From a checkpoint of a small image flow-matching model.
Model: 48-pixel images, norm layernorm, activation silu, widths [96, 96, 192].
Rows from block 13, named by matrix and row number. Rows with one number belong to one attention dimension. Each number is 50 + 10 x the weight over its row's rms, rounded and kept within 0 to 99. All counts start at 0. After the name is the row's rms in percent of the matrix's.
# v: attention value (model.decb.0.3.attn.v.weight, 96x96), inputs 0-95
# proj: attention output (model.decb.0.3.attn.proj.weight, 96x96, transposed), outputs 0-95
v.71 116:45 62 49 43 56 60 48 57 45 42 39 46 33 49 48 38 56 38 57 47 56 55 46 50 51 48 34 45 60 49 37 48 42 47 56 30 56 51 86 33 42 54 42 67 38 40 53 54 55 66 57 53 60 40 56 46 45 49 44 59 50 58 49 60 61 69 69 41 40 39 46 41 50 34 48 60 55 43 39 51 64 60 60 52 65 44 48 70 35 63 46 62 32 40 59 53
proj.71 132:68 31 48 58 53 37 66 41 46 52 43 45 52 50 31 48 25 50 54 61 32 42 51 39 52 57 49 58 34 53 58 51 63 45 45 61 47 37 53 63 63 48 38 33 75 45 49 42 49 61 50 47 57 50 48 61 49 63 65 60 40 50 41 42 63 48 54 48 51 48 53 49 43 59 56 42 49 66 34 60 34 32 61 67 43 47 58 32 51 53 64 44 55 63 60 55
v.72 106:29 62 51 55 61 47 60 53 54 58 53 60 50 53 71 43 39 44 27 62 47 38 54 40 51 55 74 63 31 48 26 40 45 58 52 55 47 53 66 69 45 29 41 55 72 55 48 44 61 46 41 47 47 48 44 51 51 46 41 39 30 47 49 52 44 48 44 53 45 53 67 59 38 54 42 72 46 67 50 41 49 48 43 61 51 45 57 45 48 48 49 47 54 67 38 56
proj.72 107:68 39 37 47 40 51 46 38 36 31 39 53 53 56 62 47 74 48 67 29 57 50 67 52 49 60 46 36 49 56 55 46 34 33 32 48 57 70 42 32 49 50 57 44 36 50 44 67 42 47 54 57 71 52 59 50 55 36 49 60 61 48 39 46 56 53 48 42 66 44 53 41 64 62 53 37 55 45 55 49 57 50 57 38 59 55 41 38 61 55 58 41 51 61 49 42
v.73 107:28 55 48 61 38 48 43 43 42 46 48 42 58 31 58 48 59 45 47 53 52 40 39 51 42 54 35 48 64 58 25 52 54 61 61 68 54 46 49 54 48 41 52 60 47 70 22 58 50 47 50 43 43 53 46 54 43 48 51 35 42 56 49 72 49 54 53 44 61 38 71 60 60 47 45 20 64 58 60 43 58 53 69 41 41 47 48 57 59 42 54 51 53 61 45 64
proj.73 107:58 49 53 55 58 40 57 64 44 51 57 62 56 80 53 53 43 50 41 59 47 57 69 62 43 65 65 57 52 34 43 39 47 81 60 47 44 69 62 51 47 55 56 39 36 64 44 38 46 37 63 53 53 41 63 55 39 46 50 61 55 47 61 29 42 56 54 59 44 61 55 58 43 53 50 61 38 39 35 48 54 43 60 44 63 67 57 54 52 39 40 46 52 58 43 44
v.74 108:34 71 57 49 43 76 56 55 41 50 64 52 67 51 47 33 54 62 57 65 56 51 34 63 44 38 54 53 46 44 52 59 53 39 38 45 36 52 52 45 35 55 52 31 52 65 38 51 32 45 50 45 58 51 52 39 35 34 36 57 59 60 57 49 58 60 55 59 49 44 54 56 39 51 50 55 64 36 57 56 54 40 40 66 46 52 62 46 48 55 49 41 61 30 75 43
proj.74 100:58 49 36 56 45 44 54 46 48 49 55 19 46 47 60 58 51 52 45 61 44 33 51 38 39 63 56 58 60 46 54 69 54 49 48 72 64 34 48 58 43 66 43 71 31 53 59 57 65 46 44 80 49 63 60 52 64 60 47 42 47 51 43 46 46 55 61 43 37 47 57 60 53 42 45 48 61 45 36 56 53 44 50 44 50 46 40 50 39 45 42 39 46 57 25 57
v.75 096:62 48 42 55 45 49 34 31 56 50 61 54 59 46 53 56 61 57 51 48 43 57 64 59 68 33 68 29 52 34 50 54 42 41 41 52 50 55 43 53 60 43 59 49 49 38 56 36 68 66 76 42 40 36 37 47 33 62 44 51 46 49 46 66 56 59 51 35 38 70 48 54 43 56 50 48 57 63 54 69 38 59 59 47 42 56 43 46 44 50 38 52 42 35 44 56
proj.75 103:40 63 48 46 65 61 36 53 48 60 42 56 43 56 41 69 38 46 40 54 50 61 46 61 32 59 25 55 55 67 63 35 49 66 53 44 35 46 55 65 48 59 43 42 57 39 48 61 39 51 46 51 39 24 40 50 60 52 43 42 61 53 51 40 49 41 37 43 48 33 47 52 46 56 55 49 49 40 41 47 48 57 38 49 42 52 63 58 66 46 75 55 50 72 61 46
v.76 125:62 47 48 67 54 39 42 56 52 73 68 53 42 72 45 37 56 54 45 28 50 61 61 64 29 59 35 50 69 58 42 56 61 43 50 47 46 49 57 39 65 63 50 40 46 52 60 55 50 34 58 43 40 47 48 46 57 48 48 40 60 59 45 45 45 47 44 58 38 45 50 37 44 58 53 42 47 61 58 26 25 44 53 49 55 56 61 45 41 62 47 53 28 51 42 60
proj.76 120:28 57 64 42 57 66 40 50 55 42 45 48 56 33 45 60 43 49 59 42 63 47 58 44 41 45 45 54 37 44 41 43 43 67 43 49 61 46 53 59 51 43 52 59 57 53 54 38 37 59 37 30 44 53 51 69 46 47 37 62 58 44 52 54 60 52 51 60 54 65 57 47 60 39 63 64 55 29 62 65 47 68 75 58 51 38 54 54 63 33 59 34 63 41 46 54
v.77 114:33 58 36 46 35 57 46 51 59 63 37 69 68 76 48 37 52 51 57 28 59 58 52 54 36 54 56 46 42 43 54 61 55 51 25 42 46 59 50 63 49 54 39 69 50 39 53 35 33 43 42 58 44 52 43 54 52 54 48 54 59 46 41 45 65 51 47 38 54 53 53 64 63 50 52 38 63 49 49 53 57 47 46 70 48 69 46 54 31 49 49 45 26 56 51 56
proj.77 128:43 71 50 47 46 44 55 48 40 50 65 46 50 32 58 48 66 45 46 48 45 48 47 50 38 44 60 57 63 50 54 60 51 59 64 62 52 36 36 40 54 45 50 36 35 42 65 40 54 46 58 31 46 62 55 50 52 60 50 51 33 71 52 36 67 72 51 59 62 45 31 68 51 46 35 48 33 70 56 47 43 52 62 45 58 24 50 49 39 53 47 51 60 53 51 50
v.78 111:61 59 62 40 40 66 60 13 51 40 45 55 53 67 45 42 47 35 62 49 62 41 59 60 47 50 44 43 45 49 45 73 46 50 29 33 44 57 52 65 51 43 33 58 55 42 50 49 64 49 60 63 42 50 59 50 53 53 41 42 34 54 44 46 37 47 44 59 47 59 35 47 60 69 61 43 40 52 66 51 52 47 53 45 58 52 67 66 56 44 47 48 36 59 46 46
proj.78 122:54 63 48 43 52 48 54 55 39 58 46 35 36 41 62 31 70 53 43 52 46 39 42 57 55 40 54 60 48 69 34 37 51 64 57 58 67 38 40 50 66 48 54 40 62 57 32 58 60 46 32 35 55 57 46 65 37 54 50 64 56 53 59 54 56 50 57 47 55 40 36 46 38 46 25 44 64 43 57 30 53 58 42 55 50 39 42 51 49 63 61 57 65 66 48 56
v.79 102:47 56 51 43 53 39 38 72 53 43 44 57 52 62 49 24 53 32 44 56 46 55 48 45 53 61 33 42 53 40 52 52 46 46 79 39 46 33 34 52 54 35 53 49 39 24 38 53 64 56 49 47 52 46 63 41 52 60 40 51 56 56 38 38 57 43 71 57 59 52 54 38 41 43 58 46 56 58 51 60 54 43 53 61 66 42 44 56 67 55 62 69 65 57 50 45
proj.79 106:67 40 39 53 63 51 65 41 41 51 42 53 46 45 34 63 31 73 42 51 50 35 36 54 54 43 48 46 41 42 51 38 57 55 60 40 59 55 64 41 45 49 47 55 61 57 57 54 42 41 35 32 64 46 52 61 49 41 72 51 40 51 80 41 47 44 41 37 57 39 64 40 55 47 54 42 42 45 43 63 46 61 36 45 40 58 53 25 50 62 51 56 56 55 41 54
v.80 106:42 56 56 53 38 43 40 50 54 49 49 36 54 56 73 51 43 22 45 48 41 32 60 51 55 63 68 38 73 49 60 58 57 59 66 38 50 57 48 34 46 54 46 49 50 32 51 45 67 38 47 51 54 61 46 54 41 55 44 40 53 51 66 44 30 46 38 69 64 46 50 41 44 66 45 51 41 66 36 44 55 42 57 63 46 43 51 55 32 51 59 50 63 54 58 61
proj.80 107:43 54 33 52 64 42 72 50 48 32 34 47 50 55 40 62 61 41 39 54 55 55 40 46 54 51 53 65 30 57 41 44 36 53 58 53 64 37 39 50 59 48 64 51 56 50 51 58 41 46 76 47 58 39 49 28 77 67 52 52 62 42 66 52 58 34 51 66 46 54 45 42 52 68 52 50 47 38 44 47 51 62 59 42 59 41 54 48 38 47 45 56 37 47 45 41
v.81 100:58 54 59 54 51 51 56 50 39 47 50 32 62 52 45 47 60 51 37 64 40 36 30 45 50 40 29 47 47 25 57 48 37 58 63 53 58 64 64 49 48 64 73 52 63 58 55 48 58 57 41 55 43 50 50 27 33 62 56 53 61 37 44 51 59 54 55 39 61 41 56 46 41 49 44 60 46 71 37 49 34 57 69 55 56 57 49 41 46 51 33 56 45 52 57 38
proj.81 103:64 43 73 56 52 51 41 51 60 46 67 39 46 52 45 59 33 35 57 48 59 68 66 56 45 56 68 50 46 52 46 47 58 23 69 43 39 55 40 59 51 53 42 57 39 52 49 49 45 46 64 51 52 42 34 59 43 63 47 66 53 53 51 51 47 42 55 52 45 28 67 47 52 58 42 50 62 38 51 69 44 45 41 59 39 51 53 38 63 60 70 44 41 43 33 63
v.82 103:56 55 68 62 65 37 30 52 57 68 46 29 53 50 58 38 53 67 46 47 54 60 32 39 45 59 54 60 42 42 49 24 56 49 54 39 57 53 62 75 60 51 46 34 45 54 55 55 44 44 53 42 32 58 34 54 40 32 54 46 57 49 37 41 51 54 62 41 47 58 40 46 61 52 46 56 38 67 53 45 47 45 50 56 66 58 71 54 43 51 47 46 42 43 42 57
proj.82 117:45 39 49 53 43 57 53 43 53 49 51 49 40 40 44 51 48 35 72 45 58 51 47 49 47 34 40 53 54 68 56 71 29 43 48 60 49 53 37 37 32 53 71 53 48 54 74 30 60 68 44 58 45 48 65 53 38 46 53 56 53 72 49 41 67 65 50 40 53 52 52 49 41 45 45 58 59 51 69 54 45 68 61 39 60 50 52 39 46 55 55 51 50 37 35 59
v.83 113:57 35 57 30 40 61 58 56 43 43 56 43 48 60 31 42 55 56 49 59 48 63 32 55 29 56 49 69 54 19 40 58 48 51 51 52 53 31 58 56 55 46 54 32 57 48 46 53 53 53 43 55 55 54 44 50 45 32 41 56 58 52 45 28 48 42 62 47 65 50 67 41 42 50 56 43 45 62 41 66 40 51 57 64 61 51 59 60 66 53 43 60 41 66 47 62
proj.83 119:46 61 53 79 44 42 54 42 56 59 44 36 36 37 61 56 44 52 43 52 47 28 39 53 61 37 41 43 60 58 52 64 48 47 48 44 48 45 70 66 58 50 40 46 44 57 64 45 55 39 59 60 34 42 53 71 54 51 61 40 40 63 43 58 56 59 47 56 61 47 53 33 62 46 44 43 54 33 54 60 55 51 46 54 35 46 52 25 37 53 52 54 73 54 37 54
v.84 108:51 67 52 56 30 69 38 55 53 44 44 46 63 47 62 68 35 54 61 55 41 44 59 54 55 68 48 36 29 45 41 44 45 53 46 40 39 36 57 63 65 54 44 61 61 50 49 54 34 40 54 53 57 51 41 31 40 54 42 51 30 53 66 36 60 58 46 55 57 49 60 58 42 31 55 59 60 43 50 46 52 27 46 62 49 51 41 58 61 37 44 57 67 44 47 60
proj.84 111:56 44 55 47 53 41 47 46 51 45 48 57 45 42 40 35 64 37 29 50 40 54 53 73 36 49 60 26 53 48 48 48 66 46 57 47 51 56 39 37 35 57 42 36 41 59 36 52 55 39 49 57 60 58 68 56 65 53 49 70 48 51 37 63 49 48 66 33 56 43 41 33 61 43 61 43 39 50 45 52 42 52 42 62 37 59 64 34 48 49 42 40 29 40 53 41
v.85 100:46 50 59 51 60 47 73 54 47 53 53 63 46 52 55 61 55 41 46 40 43 76 56 44 81 50 78 48 56 50 65 53 60 50 54 50 53 38 45 62 54 39 47 48 20 44 35 43 61 41 43 44 41 49 66 36 54 62 52 59 51 59 41 52 53 37 53 46 60 40 46 58 46 43 49 36 48 48 62 35 35 51 41 51 40 54 46 56 43 53 52 34 58 50 29 47
proj.85 110:47 49 34 43 41 60 49 75 54 67 41 53 58 35 42 41 46 51 48 40 37 48 43 57 49 44 31 49 53 43 51 43 32 61 45 47 67 63 46 41 44 55 33 54 54 41 51 47 31 54 51 50 56 60 43 47 39 28 50 47 64 51 52 68 29 36 45 48 37 44 44 39 57 48 55 57 33 61 54 52 49 51 62 28 45 52 48 49 61 47 61 68 56 67 64 34
v.86 105:55 51 53 43 40 78 61 32 65 40 33 48 65 77 51 34 53 47 62 54 49 51 43 60 33 40 44 37 59 55 50 42 44 64 35 60 52 41 62 50 35 60 30 59 38 42 56 45 62 37 59 46 58 44 59 45 45 57 48 37 49 40 52 45 55 48 47 54 48 52 56 66 58 45 64 57 49 48 45 47 56 35 61 42 55 49 47 26 68 48 43 51 45 51 63 56
proj.86 116:66 55 47 46 63 44 53 50 43 39 41 31 53 48 63 53 44 57 47 53 50 54 51 47 58 65 65 47 52 52 40 40 37 68 48 49 46 48 37 63 57 40 44 40 58 61 53 76 58 35 50 61 55 48 59 59 57 36 66 52 30 52 51 45 68 37 51 45 69 47 45 51 39 50 39 45 76 38 57 60 50 51 41 68 65 38 58 59 37 40 57 58 41 48 38 62
v.87 100:49 53 38 64 49 45 52 53 45 59 44 51 24 61 39 52 60 41 61 55 41 35 48 47 55 59 50 47 44 35 52 50 59 48 56 59 53 45 53 64 48 54 69 39 52 33 79 48 44 49 54 38 46 53 61 48 34 42 32 48 55 38 49 74 58 61 59 48 41 44 66 37 56 49 53 47 29 54 45 63 69 46 70 60 54 41 41 57 49 55 51 28 45 41 41 50
proj.87 103:49 49 46 48 69 58 52 54 56 52 49 44 44 65 54 56 26 63 61 69 53 66 51 57 51 28 35 47 52 54 53 60 31 59 46 45 70 40 58 44 61 68 54 53 39 49 48 50 61 68 58 50 56 45 37 46 73 40 47 49 52 41 61 39 61 58 33 38 63 55 58 38 57 48 38 37 48 47 47 43 45 55 48 43 30 35 58 48 50 49 70 52 64 57 58 54